Rows from block 5 of a small autoregressive pixel model, named by matrix and row number. Rows with one number belong to one neuron. Each number is 200 + 30 x the weight over its row's rms, rounded and kept within 0 to 999. All counts start at 0.
Before each neuron's rows are labels from the 100 images, of 14976, where the neuron reaches its highest value: "strongest on" is what is common among them. Only what is clearly more common there than usual is listed. The data: pixel-art sprites of 400 made-up characters on tiled backdrops.
# fc1: MLP up (model.blocks.5.mlp.fc1.weight, 576x192), inputs 48-95
# fc2: MLP down (model.blocks.5.mlp.fc2.weight, 192x576, transposed), outputs 48-95

strongest on: large; pink
fc1.134,189,237,171,218,151,190,215,199,221,200,223,233,187,204,231,169,214,201,209,188,164,248,201,206,177,215,201,182,220,189,181,233,190,211,181,213,226,192,129,218,174,244,197,177,185,154,169,181
fc2.134,200,199,173,220,212,183,230,181,217,142,246,231,207,255,161,222,191,287,176,180,149,181,165,168,189,243,177,190,225,209,180,219,225,211,150,244,193,239,126,236,215,215,216,268,231,181,182,150

strongest on: grey
fc1.513,221,216,202,153,154,186,221,238,222,211,170,251,214,181,281,195,221,194,286,220,190,165,206,216,221,167,225,246,225,226,247,205,160,242,204,192,240,126,194,225,207,190,192,163,227,162,221,198
fc2.513,252,205,183,168,226,190,184,171,220,145,212,164,199,235,194,131,166,219,186,240,252,173,180,165,178,182,237,195,179,190,198,192,213,167,170,267,181,201,145,167,140,218,201,186,186,176,192,168

strongest on: red
fc1.83,215,214,174,164,165,166,177,221,251,83,187,251,252,204,212,184,188,176,240,172,239,206,196,178,197,200,220,234,227,164,240,209,179,186,187,171,191,173,187,193,207,223,206,230,186,171,190,102
fc2.83,158,208,148,215,109,217,239,186,251,260,216,203,159,138,244,218,231,188,194,150,198,221,179,216,202,150,227,149,196,174,134,187,234,188,185,154,213,190,184,192,224,206,191,192,201,186,234,196

strongest on: large; teal
fc1.244,175,226,173,154,231,163,230,170,181,139,237,206,184,195,250,188,221,200,235,180,209,180,139,244,229,193,197,250,196,182,197,218,222,201,230,229,200,193,172,168,231,193,133,238,136,195,222,215
fc2.244,158,180,231,228,235,151,182,201,207,207,197,230,218,232,174,174,177,227,254,149,209,219,265,206,183,180,160,204,205,230,261,142,238,195,189,169,174,232,185,198,202,178,236,187,194,169,207,238

strongest on: grey; brown; yellow
fc1.75,200,169,256,227,187,174,225,250,184,156,233,191,202,177,195,213,171,162,211,213,212,163,158,185,127,207,224,220,191,181,254,233,193,213,220,199,220,189,217,222,187,189,182,249,191,266,188,242
fc2.75,264,204,198,189,212,190,206,223,211,216,155,238,232,216,208,197,141,219,213,246,191,203,193,192,194,166,152,240,180,201,207,184,164,220,237,207,236,177,165,163,178,239,238,203,168,214,187,221

strongest on: blue; yellow
fc1.483,191,241,204,177,203,242,270,230,190,240,134,253,218,255,167,198,210,239,225,229,104,223,117,220,166,163,192,178,209,235,186,229,220,224,218,195,215,199,197,205,250,207,204,202,230,175,202,196
fc2.483,169,210,219,241,233,219,194,142,198,197,204,158,237,175,196,188,208,200,113,180,239,173,185,228,197,216,215,204,186,232,192,224,168,241,192,158,205,212,172,258,162,217,167,195,176,222,214,196

strongest on: blue
fc1.198,138,178,183,240,203,245,210,195,205,180,212,207,183,167,223,182,172,172,194,156,225,151,214,192,239,144,176,196,161,210,237,224,176,193,197,265,195,155,183,243,216,211,216,222,175,201,244,223
fc2.198,155,208,206,180,229,200,242,231,177,214,178,227,197,242,220,210,226,213,204,228,218,265,213,151,187,211,262,182,220,142,208,205,204,218,203,187,160,226,187,234,178,174,172,155,193,183,182,192

strongest on: large; white; grey
fc1.168,186,241,183,189,180,184,166,234,186,211,217,195,245,222,263,203,197,207,221,152,203,202,174,199,193,213,174,154,224,217,231,209,165,197,151,183,244,198,211,227,173,206,174,227,180,234,157,224
fc2.168,192,186,217,207,201,193,213,181,216,210,226,255,130,238,233,218,260,184,196,246,134,209,210,204,188,251,248,177,214,178,223,184,183,152,238,300,198,222,195,263,213,193,161,209,224,163,198,174

strongest on: blue; purple
fc1.112,199,220,202,172,196,205,194,232,214,199,188,230,210,142,215,246,198,191,233,195,221,178,244,270,167,181,154,187,200,197,202,223,155,146,155,209,207,261,210,178,255,240,243,139,210,147,216,204
fc2.112,188,168,178,192,247,193,198,185,174,211,235,186,218,237,241,173,213,255,209,237,239,186,195,123,156,179,225,250,164,186,185,162,196,213,139,216,232,198,202,241,164,142,177,237,186,229,201,247

strongest on: large; black
fc1.356,207,156,166,198,145,184,192,172,199,182,167,255,250,235,194,250,213,233,223,184,200,268,181,190,193,147,210,203,201,168,192,254,170,235,168,210,177,198,185,183,199,186,220,190,145,297,179,182
fc2.356,187,187,207,224,196,231,186,161,219,216,245,112,198,242,164,161,162,184,215,210,204,183,188,242,243,216,153,205,166,278,240,111,209,150,195,173,242,192,220,206,220,164,184,219,212,176,185,221

strongest on: black
fc1.221,165,241,236,151,222,213,185,207,233,167,214,220,198,244,175,203,174,191,220,238,180,227,176,196,216,234,235,193,178,190,217,198,176,184,215,274,161,205,209,249,199,273,186,200,215,210,201,195
fc2.221,193,171,227,229,198,201,171,197,170,187,206,220,227,200,196,229,151,242,170,145,251,172,227,190,242,189,221,229,173,136,159,199,225,247,192,165,266,196,200,161,164,197,213,187,211,216,228,195

strongest on: red
fc1.129,226,208,137,214,179,174,161,262,219,218,237,223,209,213,234,217,217,105,205,262,196,187,225,199,203,257,217,197,222,199,237,175,196,161,196,186,180,196,196,206,203,170,218,197,237,165,192,188
fc2.129,196,193,242,190,250,197,210,186,182,218,164,169,192,193,168,144,235,248,188,172,216,195,165,147,142,170,175,212,203,166,163,240,248,252,241,200,219,241,195,221,167,249,249,192,213,194,195,196

strongest on: red
fc1.364,232,159,187,247,201,201,184,129,172,174,201,218,240,179,194,188,182,223,223,175,174,236,162,178,208,205,172,230,225,235,208,197,185,255,204,206,169,208,192,260,164,192,198,141,149,226,211,183
fc2.364,201,199,182,163,180,201,259,234,267,243,175,170,169,209,239,167,185,203,205,217,223,112,242,217,178,201,206,159,182,200,212,195,207,189,218,128,223,192,226,181,217,189,163,233,248,214,181,260

strongest on: black
fc1.380,150,233,208,191,218,205,193,198,227,180,176,194,201,196,201,195,192,155,159,166,178,244,252,202,204,192,177,184,171,213,184,203,174,206,182,138,147,196,177,224,220,205,244,197,174,169,281,261
fc2.380,172,203,158,189,245,207,229,216,179,148,218,228,172,242,206,147,227,229,198,193,207,160,153,245,211,223,179,180,258,182,264,204,240,219,213,239,193,195,221,181,203,155,199,260,242,210,154,145

strongest on: black
fc1.69,205,189,186,219,142,190,225,179,222,237,202,173,195,247,173,196,196,232,237,204,177,266,190,241,180,158,221,220,203,208,167,167,205,189,182,234,190,187,181,193,180,188,200,193,233,207,214,219
fc2.69,202,235,167,153,221,195,206,155,156,180,184,164,182,173,168,201,183,183,202,198,188,267,204,200,186,281,136,206,203,199,208,233,230,199,207,158,223,211,215,193,235,231,186,166,216,196,206,131

strongest on: teal
fc1.540,233,230,178,171,128,243,183,169,200,172,218,195,182,196,248,186,189,180,210,197,188,227,233,282,242,221,158,168,247,183,163,222,159,149,208,241,189,262,170,204,217,192,156,246,186,169,204,197
fc2.540,196,220,169,270,193,194,236,186,228,237,205,165,219,234,184,218,208,180,176,192,164,197,183,158,159,176,186,170,195,221,181,243,183,212,223,215,214,161,157,185,206,210,193,239,165,184,221,210

strongest on: black; large
fc1.562,185,226,228,251,230,187,213,239,220,155,205,177,172,236,185,200,282,167,236,209,149,204,142,171,198,165,192,208,180,187,218,166,205,225,226,236,135,217,232,234,201,166,239,216,244,164,202,221
fc2.562,238,188,231,195,195,231,167,248,195,219,193,197,188,199,210,200,197,197,211,180,168,179,233,164,249,226,256,223,136,229,198,224,220,223,167,118,230,165,183,174,188,213,196,202,232,187,187,192

strongest on: grey
fc1.246,229,226,253,252,182,196,219,229,220,180,209,244,157,232,245,163,166,217,227,184,236,215,186,214,221,244,219,230,196,206,193,190,182,265,200,195,245,171,181,191,178,192,197,259,185,190,161,232
fc2.246,157,228,196,168,148,232,201,172,209,209,166,189,175,162,167,230,220,214,126,257,179,189,219,212,182,188,161,216,190,189,195,216,178,190,237,211,132,241,199,186,179,195,212,177,203,212,220,154

strongest on: teal
fc1.61,176,241,152,249,214,162,198,216,207,183,218,220,201,170,217,210,190,186,215,220,154,202,187,206,169,174,202,214,237,233,203,200,181,147,226,161,254,235,235,133,218,195,240,217,175,123,181,197
fc2.61,252,173,186,193,220,188,212,249,235,174,216,189,219,216,199,234,242,206,202,143,202,183,211,181,247,204,255,218,210,178,147,221,212,203,174,201,233,176,128,187,189,189,232,181,124,187,166,219

strongest on: red
fc1.533,210,175,224,233,160,212,209,193,215,234,246,237,213,212,231,197,187,196,177,236,215,170,146,196,182,214,235,221,265,158,186,168,197,204,208,174,203,186,215,202,176,207,235,206,206,194,156,229
fc2.533,163,195,150,196,165,208,205,231,217,174,197,229,184,205,164,186,226,215,176,198,135,217,229,240,224,209,160,245,194,200,218,151,134,201,189,211,227,174,216,181,175,149,152,241,208,196,228,154

strongest on: large
fc1.250,210,210,164,237,196,214,182,206,156,196,230,163,174,188,272,173,252,207,224,266,190,138,179,198,155,201,158,211,193,205,227,201,206,167,228,221,225,195,190,183,193,180,241,175,191,192,209,197
fc2.250,214,194,223,198,206,221,178,172,248,187,228,217,231,205,131,195,142,194,180,160,198,273,193,245,219,231,213,212,213,224,252,242,228,220,223,260,185,208,192,225,186,186,176,195,224,171,197,150

strongest on: blue; green
fc1.392,158,223,239,216,233,230,205,226,148,176,174,240,199,204,258,214,190,171,185,227,139,238,211,206,205,200,185,214,190,230,222,177,205,209,239,188,215,203,195,205,200,256,223,239,189,220,214,205
fc2.392,175,209,207,266,242,225,252,235,192,162,200,202,238,175,222,191,179,212,197,159,235,229,176,161,198,173,222,218,219,212,208,185,234,182,156,197,194,229,200,181,240,215,225,164,171,199,223,173

strongest on: large; white; black
fc1.476,248,210,229,167,260,237,199,207,187,211,216,219,203,164,232,232,151,225,220,243,144,247,180,205,179,188,190,234,247,220,186,165,215,181,269,210,205,190,251,202,139,223,180,227,219,182,194,208
fc2.476,189,184,234,192,219,196,142,154,198,245,208,206,236,215,208,179,234,175,137,221,153,206,158,184,204,249,206,218,115,204,211,217,202,256,261,231,211,155,133,228,180,206,198,173,211,192,226,241

strongest on: blue
fc1.76,224,202,169,164,217,269,212,240,187,167,222,210,189,200,158,228,204,192,226,248,222,181,236,230,175,229,170,218,187,226,224,211,248,211,211,222,264,143,160,186,204,239,240,253,186,194,147,144
fc2.76,229,177,194,215,211,139,215,159,224,165,207,241,226,194,222,224,198,214,184,191,259,228,143,180,207,119,192,216,181,165,174,232,207,172,202,231,225,218,199,258,203,242,183,185,136,210,199,204

strongest on: blue
fc1.435,217,220,213,202,199,235,258,219,218,170,208,211,264,219,171,228,234,183,170,215,147,220,208,220,179,163,208,195,238,221,175,189,195,204,191,202,192,186,168,185,226,177,204,228,179,165,204,213
fc2.435,171,238,184,145,247,152,190,227,210,149,209,199,174,210,188,206,185,263,187,154,223,181,149,174,209,283,156,202,188,186,189,247,208,212,219,217,185,184,199,194,171,222,206,239,218,196,201,218

strongest on: teal
fc1.442,181,219,155,209,203,162,206,218,162,238,228,223,173,224,228,223,240,183,207,178,156,198,169,220,219,193,164,216,202,189,222,200,228,203,215,178,166,253,240,208,168,204,204,237,260,179,180,227
fc2.442,221,205,221,176,225,169,248,166,152,204,176,171,215,188,199,210,171,187,253,248,234,186,198,226,185,250,209,147,220,240,182,190,244,181,221,209,232,240,180,168,211,154,147,230,160,208,182,169

strongest on: black
fc1.194,225,169,176,214,205,208,228,214,211,140,246,224,182,264,182,180,230,162,143,221,161,185,157,188,210,174,197,281,198,218,211,205,207,231,153,215,137,193,201,233,208,185,240,224,188,212,214,224
fc2.194,237,246,169,206,218,173,132,254,158,192,179,211,161,176,176,151,207,191,240,226,212,161,226,172,216,228,239,240,193,151,184,223,229,173,192,236,180,175,209,191,252,223,185,271,195,218,199,194

strongest on: red
fc1.379,225,219,204,257,169,228,181,243,164,172,202,197,206,218,256,206,211,209,259,188,194,248,193,224,201,230,239,236,234,241,201,166,176,167,198,214,199,202,262,242,222,232,204,240,196,190,198,162
fc2.379,160,192,200,177,220,132,192,157,228,194,241,177,243,185,133,217,208,155,183,218,188,239,188,191,241,230,178,236,218,187,172,176,245,165,272,223,247,200,160,179,144,240,196,186,205,190,206,195